python train.py --arch="unet" --model="image inpainting model" --dataset="pen-drawn characters of a made-up script with 800 signs" --train_examples=395000 --image_size=32 --crop_scale_min=0.8 --horizontal_flip=false --translate=0.06 --task="inpainting" --loss="l1" --norm="groupnorm" --hidden_act="leaky_relu" --weight_standardization=false --padding_mode="replicate" --widths=[64, 128, 128, 128] --blocks_per_level=3 --block="plain" --attention=false --upsampling="pixel_shuffle" --init="xavier_uniform" --optimizer="muon" --muon_scale="original" --learning_rate=0.017 --momentum=0.98 --nesterov=true --orthogonalizer="newton_schulz_5" --adamw_lr_other_params=0.0017 --max_grad_norm=1.0 --cautious_weight_decay=true --max_steps=9800 --batch_size=384 --epochs=9.5 --lr_schedule="step" --warmup_steps=490 --weight_decay=0.03 --adamw_weight_decay_other_params=0
Rows from block 8, named by matrix and row number. Each number is 500 + 50 x the weight over the matrix's rms, rounded and kept within 0 to 999. All counts start at 0. Numbers have three digits each.
# conv: 3x3 conv (model.enc.2.2.conv.weight, 128x128x3x3), inputs 30-44, a 3x3 kernel for each
conv.68:480433392499424434526488491590464478565520537471518505471415444534513547547484511486462531490421577602535549487542524434534475467565544514479512579485494482491603517460494626475395581592542549477460588465389562500372594511429520465519430534553593576489446463433475528534440488474502477466594485483583503567512501544401436536473506484529489395537475386450483480487507507510488517544487453481517566466483500
conv.69:531533516527500516521451465499504463521449461541557642485475480480502538437450496486548523530468493517449517465570626528626639495630572472491479469491443446444459495527552484559540433443454493488497513524554483449554453572488469513510415484507524446611448429557423487560486442399456406395469430440532512476458481487493436408556518484572521505584578522470485497500487468534482478453528541358433512405411473
conv.70:506560552507491516531463408540511462485498388434437424520559556599509517504413416551428487569499531465546509443466576586521616437473547540465491542491457508505499569509489591554557486443382617502530571466565483368473491490521536645599472430475574498505591566488443496405481452421509548564563498540443438508433495517568566471439493480482508487526516498506496480506501501500479529496508523546424411665473387
conv.71:412416476438484534433471482396425477538570522543487512494382414495451487487517574427413506470519503517501522476483530447460517461460532550491457525510492461472508484425462498495595424488563522518498550536541460407485441482429535565499539517408511508543520533507517549574506476467538505485502449383557535512560552609532436505462496517480502544500506518525519534554517517491435483584533553503450527492512480
conv.72:506519515511511570498475549439464455477439500537500491495513468489495529472515576569495513457478433516565482505431455542528566578549629465505502477470496490476520455427452498504456526541481481501566520496533501491561475504344490504433477503485482471502445448473484583539542603624592555577544549573445496500527536514635559549511494524505484524487480569537540481522549494517545489520568498459470494494534572
conv.73:571474450506528468521491381573499552461493530467475445501393436522422460546511507516491538517554462433498452541414463516440464529503499477477473480509515459543547548478549495448513472503556448551503415547518445573485496504450615466431539456498521543585554523497514389404461519467501476471485431450556477401588498463464460450474479526462443506448484480541495505524487485496476518491428501545554545528566510
conv.74:551535541524514529504514581476431503580483549522494503489526562478463466437456435397461433503440529453444503540568545493488539481505550434492501510517554493511549486510582528489485535472475546512496493455423576458462516555506445497471388462429452486499466469440566534440473593517570592486495492454479484523526513470455495488498486490436464460404401495486455467528506484496444411524572450496546449499549549
conv.75:543485483572463537492480486553535419538508447454440460460538536525523480485440483546463439513470558592544481453436494520523580564492498486514500524489500490464483469450523521507465551493462459605556469489523452515610523463516488490433443495417490603526379531477410489502467508575494477493521489431523511452508505486370340479555481486511452508491426477485452460480486539449468512448435486498543565418474541
conv.76:519507494597568502687580462496502455471498460523558513434494540470505538474481460512474494495450478570512484510500529487490507485395408486470483506480524546542495460466440524455514595599562503502572462446469548451409447490517501517556488468457456460507576482585486474512446516584462544576510557553397355462458475500479553622411434486461501528386473521507503479529573541525561553367527531462459436583578547
conv.77:439487547445478486499526465509467504481424533515510545432469463481451442481440440544499511549501489551528513530592603479624572546585462523498490565503488502506526545488501588541442549487393605612570499476560498471588409457503478460473474533408545480441557520519504548565537496486453497482392523562522545471528525443496477456512569485518535543425445549487525488450483470421454460499474488546480436530503466
conv.78:498517491483466445535506479566485472447414445482486500606565524500514498495492487540557464603534504482544497612564546513495456533551473524513536477548544496543562598495471544484484504420558527537482523542581523463524494459496611525413626550462549495521504511474450521500510502447547535491514501530515452473450491504511538590524519519501531477524552476438437501429438470451469468412444498505449507477407446
conv.79:429448428447423444533484466523469433499510512400431501529489405498426382473470497540443498546494483499466520499475567512511541546518517517536510527497501539529522481529495486507494505524525451510539456542510442486463531544534466505543527518521598528484547575503528566465579591563529591525487508513466453488464446453439492451462483550470476468498513476496479461542545478493510511491492528502489530528489471
conv.80:495493498500458421523484418521487432470502464478502508480505538496533567507504522516490492585496492540428504573511518478495456468476397503489453502512552558542526486537575484487524538420480470461573493538512431470501423549562458488514453489510537591507541575583474439443520570541515486501483430535463520515470514504451492505429459477456495519448457496480471486511486487501496515432440458466483474570605599
conv.81:525509468480488497487508558387411448533526534665617515507485477569511519481418498497501463506509473495462442525615595476524518515490506520524496530461477519475486571604488550575451521466491532480480571500523538579634492434476494500524405454519492551538449512578442508547484522506517530555470464539505491490503555533426453501506481502524517505503541488464482503438471482467512499622564494505485532423510574
conv.82:514516442441479494436478532503580531493523455495476469580557594559514426453444454543486445458551489500500490432495468432487469426543532499525463461516512431492480612563552664548472471386389484508464520545540517473514466540481434463528440508568472505513500514526643627507472559495632640522492409416533517479508419300573502449559542477518520442484512493475525530482507499488455463449339327490533473440557441
conv.83:509536513512510494460490540630487445608582499512612540465446518500497506523489477502433424483483489582568536481507590550501559481469584563551478607502430545491450606564457518480460493447480492490511540537524558604520540462485518522515435420487523491506479439471549566646548524537498508519480498477555554536485471498487371430498505491517499488511454468493533532522552511517503493603632580416388374431484456
conv.84:490537521530528542550550516490475480508470461556468455474530566482470622496468586515530546483578535472560546589571585528478497459424505572517432530500442450474447454510502478503489498553549476432519550533512592550477482475474453500470449441479531517529460352486506398430457481526447457551443464517480531525513479530502471532513539566508486517517479514491497476567516475592521515504507523473505545508501503
conv.85:507486531515504547536539595582502470539488510514490480519488507567526501554481472585513490526529531498499463540437514529461518565526531443435491437487518448509551547568489500473479467496557535510532598532609531506539619637565563483522493529539366409474488471488464534482490524414499525608516519629468569636490517541505484461502484490564486503641468489566545543474495524436455474503474418465530442393490490
conv.86:524474477465497443500442406462539620530493516633591480570515535510504537555483405372585558519535448491407515490501467494496472533483450483517531479478490548478495544547569492442556572605499515418408530455431481524415497496446436493573487510526542506526583472446489465494561471536517475507490501514577486471491473544419502539522457523462445516476474474502513512539542551500527565440492455449523546498529517
conv.87:468468446547483427533429374543592519552523487527541572501500579513503580550512582469610506547544515476442480473472585462444557569497502476464455499509469497495509500414413397465497477509446549567525546552457507503506706553552588641629480430528485510511624626555576553507561630525530510525515430438470475527423482526480486487493475491467467524501466463567547503524515501564525478452533522384497506482436475
conv.88:505474470554559557524594643424445487468477535431486566478451454502496462493507510487518526489468533544573531497520554461542617521512508466456458461456485497474500514496429514522481507512526444404450501421463505467442630543640576491521616534461515467501567516426564483443557511448523500490504559560482457451501477443515449488473504463511530530432485477491491471536492461518513496563457583528425457469490555
conv.89:493541523543490491526469512598593565470438439498511526500494483488482487498540519625537380548464462496524536445519629518581521545513485438476491477483496520490523386478517442534446509556408507523536509500548472526516420467528545557475559447402555538543566518534512559492515434466484391469486481503535521474555514483539464473486448520431492504486544480524472449512474453475435441522485495535479457383518449
conv.90:431502549487493521458469493505510505486502455567570502572504531495479519503522528510462457465464442460511444570498544515481509519489518539530544548456449575492428493481430609494365620501440501554566469536532487544595472490580497457521508537563446456489490485511484478446398468470448484433536523440508514465515470355581519423469524596487475547531495523464469489506491486479492505526497539531397472592479480
conv.91:509511462469518512474500505598550504523475435546482428536542577561497532544497524474523512512554581449515513556608505483513516424477485608514555557433509480475494486522528499497539501424468528545500478476445479494460477485436461480400371413438380336409435452512445382474475517579507490450496462500552564458454493479450487555478515496505512512510441493464519542491559546500613620547563477476457503435493561
conv.92:483474470514424422547474439507529462489482445479533537497449462435425434520456434506488526517468537523538599511467547472464463426499522418458512517540537583535488527456502553452471473485517472443490538448467548489562409388314460492493460395534495489537541524531531546549483584471528556473545504548418429403484502475535550420468526608494520571516552535512481458510484475473481500466502528484510531612471482
conv.93:452478521463483507503476439456466441544529413624553506516494492469420411437466488557528474571523427536492465510589516491520499519589587480498581499497549497517560590568509537508469449443549562500503557496459547445498457475425464548410545610472505492440539572471613586431476501597491537597508509457566538449513539506534518536530551548523500519516475497487495461478472519491505536483500501407495479500513463
conv.94:501525551473499571460482441617596546480480544436459519455483491474431461481421460432497544505466526504461517345417529449558587479605512461421456437480549504516577419441524448505530539548582613591424574567476520438478407536595420523600334408458438527491505477555591413436470432451480391465491460542437559580445460453516450437569528485545501512568471435425412437444492447480508424440468513441330559515451554
conv.95:490473475571483436517454448521515589495462504489490478484553575532556530532485450594555512547484490482462478551533451516515435477464396467435515508472493520499463534521488505548521518496488457522540489475529532507380517588574427516536474475469460449453485443454535484429472379356485465457475556514493484519402392504445421511510547475514506507466491518450476523506514528505484490431492550473483514508546538
conv.96:503493499475384466528431475433489541382481514403493537435508506417450497519507498491557475461518469418437509518548482429493478435453494500564533427466524445405516454324468422485527287453437438523528400502543402442441594524545343430505487506509550534573498521438508535469480486531511556540568559537392403402441475473537501556421426463454490525495528554537489469555546510576611596412549491414426495572571505
conv.97:516478460549488461505483459521506485470439512501485543419487500439454560516463455524524608562524478520587519482471473532495377517479447503526483518509431500555528396474596504508506568470470415516503516484436430438482567531528577451342461354328558517499609496463504495428549500583552432531466456563512545517526536474491479449509471504525510535533514469525540540509520525490487496472523506297378488442383502
conv.98:513520533636601572562505503523531538390478469342436389464438465559487439464482474495448452421432493441534526437491518518564541509485519510491505571526503523531512500454473519458482556543563527526534479544496465512489530569590506500604453485567437459478458433493520514516492521489415449449525528515491425445581543515590524515465502490516567501505564536505531519534525542562524531462516510459504570582491558
conv.99:490464461497502505502500473481504444549561471513533453439523510491535497468494534484532514547437552519503547453442486491479498468539519499507521538492501498448431436534628469463460627495453494470469499474507491504504503443504589425346582487441632492482572481506524519489464524475431501482540549493513490509495515530498546506468503524436486485509478481508513490523512491497478528592540446547549524545559522
conv.100:514523441542484491561545605508458496458438496466461517499446532502515546528569548494578518575542479604488496564549546538480489462478457469500531511485493498505511485511497569539471608501454371455440448458470498484536425445577486497530528442452476508605510470483534527449530537566460413434388426489479449562527489494587568486472524606434520576456486491432421473455454477484523542446428508407322412516468484
conv.101:518471467449469516483572571542453503556598426556507485486446492477435503510464447540502425540487541434486509503430457553501507499476546494512458468486482449491499504524536479461459400393434499517586515602503504517500391329353538500478541620452525491438487453389406449492423457478449508486463551534490497422544541431509510506504477539488475431504500469353453515392443544411438508488410460469465543521487580
conv.102:449506537457490539498488515459485497458528521466488502513503486482430527535446532403465541514441537498494468477496583519470564518402533525472496510433508513467515396522418473488486526393498473506429455497471403511622548494516463548519486624655502552480481522511462530419464445539527490463514510457479438516528517538563529513439459491497500564504516545497520516497503539446507565403494565525544555530437517
conv.103:515451508495506491461491507641579499600556530500490539471425515451429503557488475549520543463469497416481521461486538514508489555547495482497530468502525471428487510497567524511548539507457494501563593513507514464432473517444560597520536509481436443485450462477482429445504466563464468532511535517471470407499431439557499503393418502488501528595556521536563548567600548521510507413481430473637612509551516
conv.104:568574584496495466478491424455510508519528561582591542494495555480488491442460436479491466532475500611543595573533526523523533445446491533514503501511529475432509474468437558553528496396462482532587452499600486533615479519437527502478482318374524542479479441412483436486470477453519556492531548508495434481499453491522464429472468514506489454524527508486469465465463484455454445530430464496400449463458493
conv.105:497503445488456434424428416531575565477542544565559548467523500483492463489502491520551525486485420530489516531594552514556554515589580501506497516473451467472484468462507490514542431546620497479584521499526591540531565521490585517479567571529480469549532504527523542536478418460469459477486419572483479580478473482480481459483484487531522549550516519505514522490497519507487499468538596465523538500541482
conv.106:502498475535492482507494495460479527462482487506420418424463474449549608466505489551527568534519475566553488544497485559507505549493541555521498524511525408478513600475471515493513612499481462500614460427528555447473594561442478508425420590471512544508470489506537524520528415453501428481433440510592591451458508454379481503480460551455437506474457483445511544476485512485470503520484501343464435490500538
conv.107:487462499516479432537492510467462527492487508491507479481432412451495553477508590488537521517511451564482473524509571521463593456438435522492485490480499509479467551588498413389410492525491557620528451497488459500513517463508484471480503456469485441410496527538522542580608518477490462454530508526520478489555543506467489470519481493465420499502441513502473486500492528512546540499402411468509484505562453
conv.108:514517514480482508516551471581512419576482468577475470545508470652588473541563507559452504605520532568547538546532593552497534543488420508499551508461533485518556500531445483471422478445467521466479540505543516425481521575515549496413616603388494551552559536485509490432394374441385503557497496545546482440522511539517534523507508526522510547547461506467498496476509494456517521530503524488521511464429491
conv.109:472494529484529508460466469558497538558487441529481431462449469427444550478435514651471458556508481517549467558492489572524523445372459496503466456490519494494530518527509521426452498380500589585549422474600274463531485532682518470571509491482424415458476415493473403485507481440536523480530567453509419370511400422536492497514515484487537505496531482407417461479491474507512483430479468470470517515484496
conv.110:518537540496506517531502502473540466489518479487501466480474501429470519429454519445471496563501498551481490516543524484518576543513541509543529486547474478473453537550553476485451464560460522510513463511567455521552536585478373502615501488587480480502435482562405498502484467445445471454523485477504520535442460563481505621488515518506516542546569597463480500481475472448486478474425488341452524357408549
conv.111:481514544452495457478510478501487479528463499513387450527483460485529547514532583436456470423406485465495488497509509495483478546445513522469452508472493516444565530529443519658436431613457459487508467486462523502481517524559500440501472415447498450536527491520424524599379454565512424543494411438527426440529466484465472469561587452522549495524542501483482479491533487506522473433513550434459499488490510
conv.112:535542556580531464453454503400575614468607625514610619503459459562504511535446463511460485419399433469496455478460430510468434470523510513486523624526499471429482437425437420493591517676567414499497464526596420458518455529499495684520380552430503500540520449433403375441514505472631576531667569500527478440564599518506456413489504481469542507452506509522495509467468478448477522514531529539609533541424413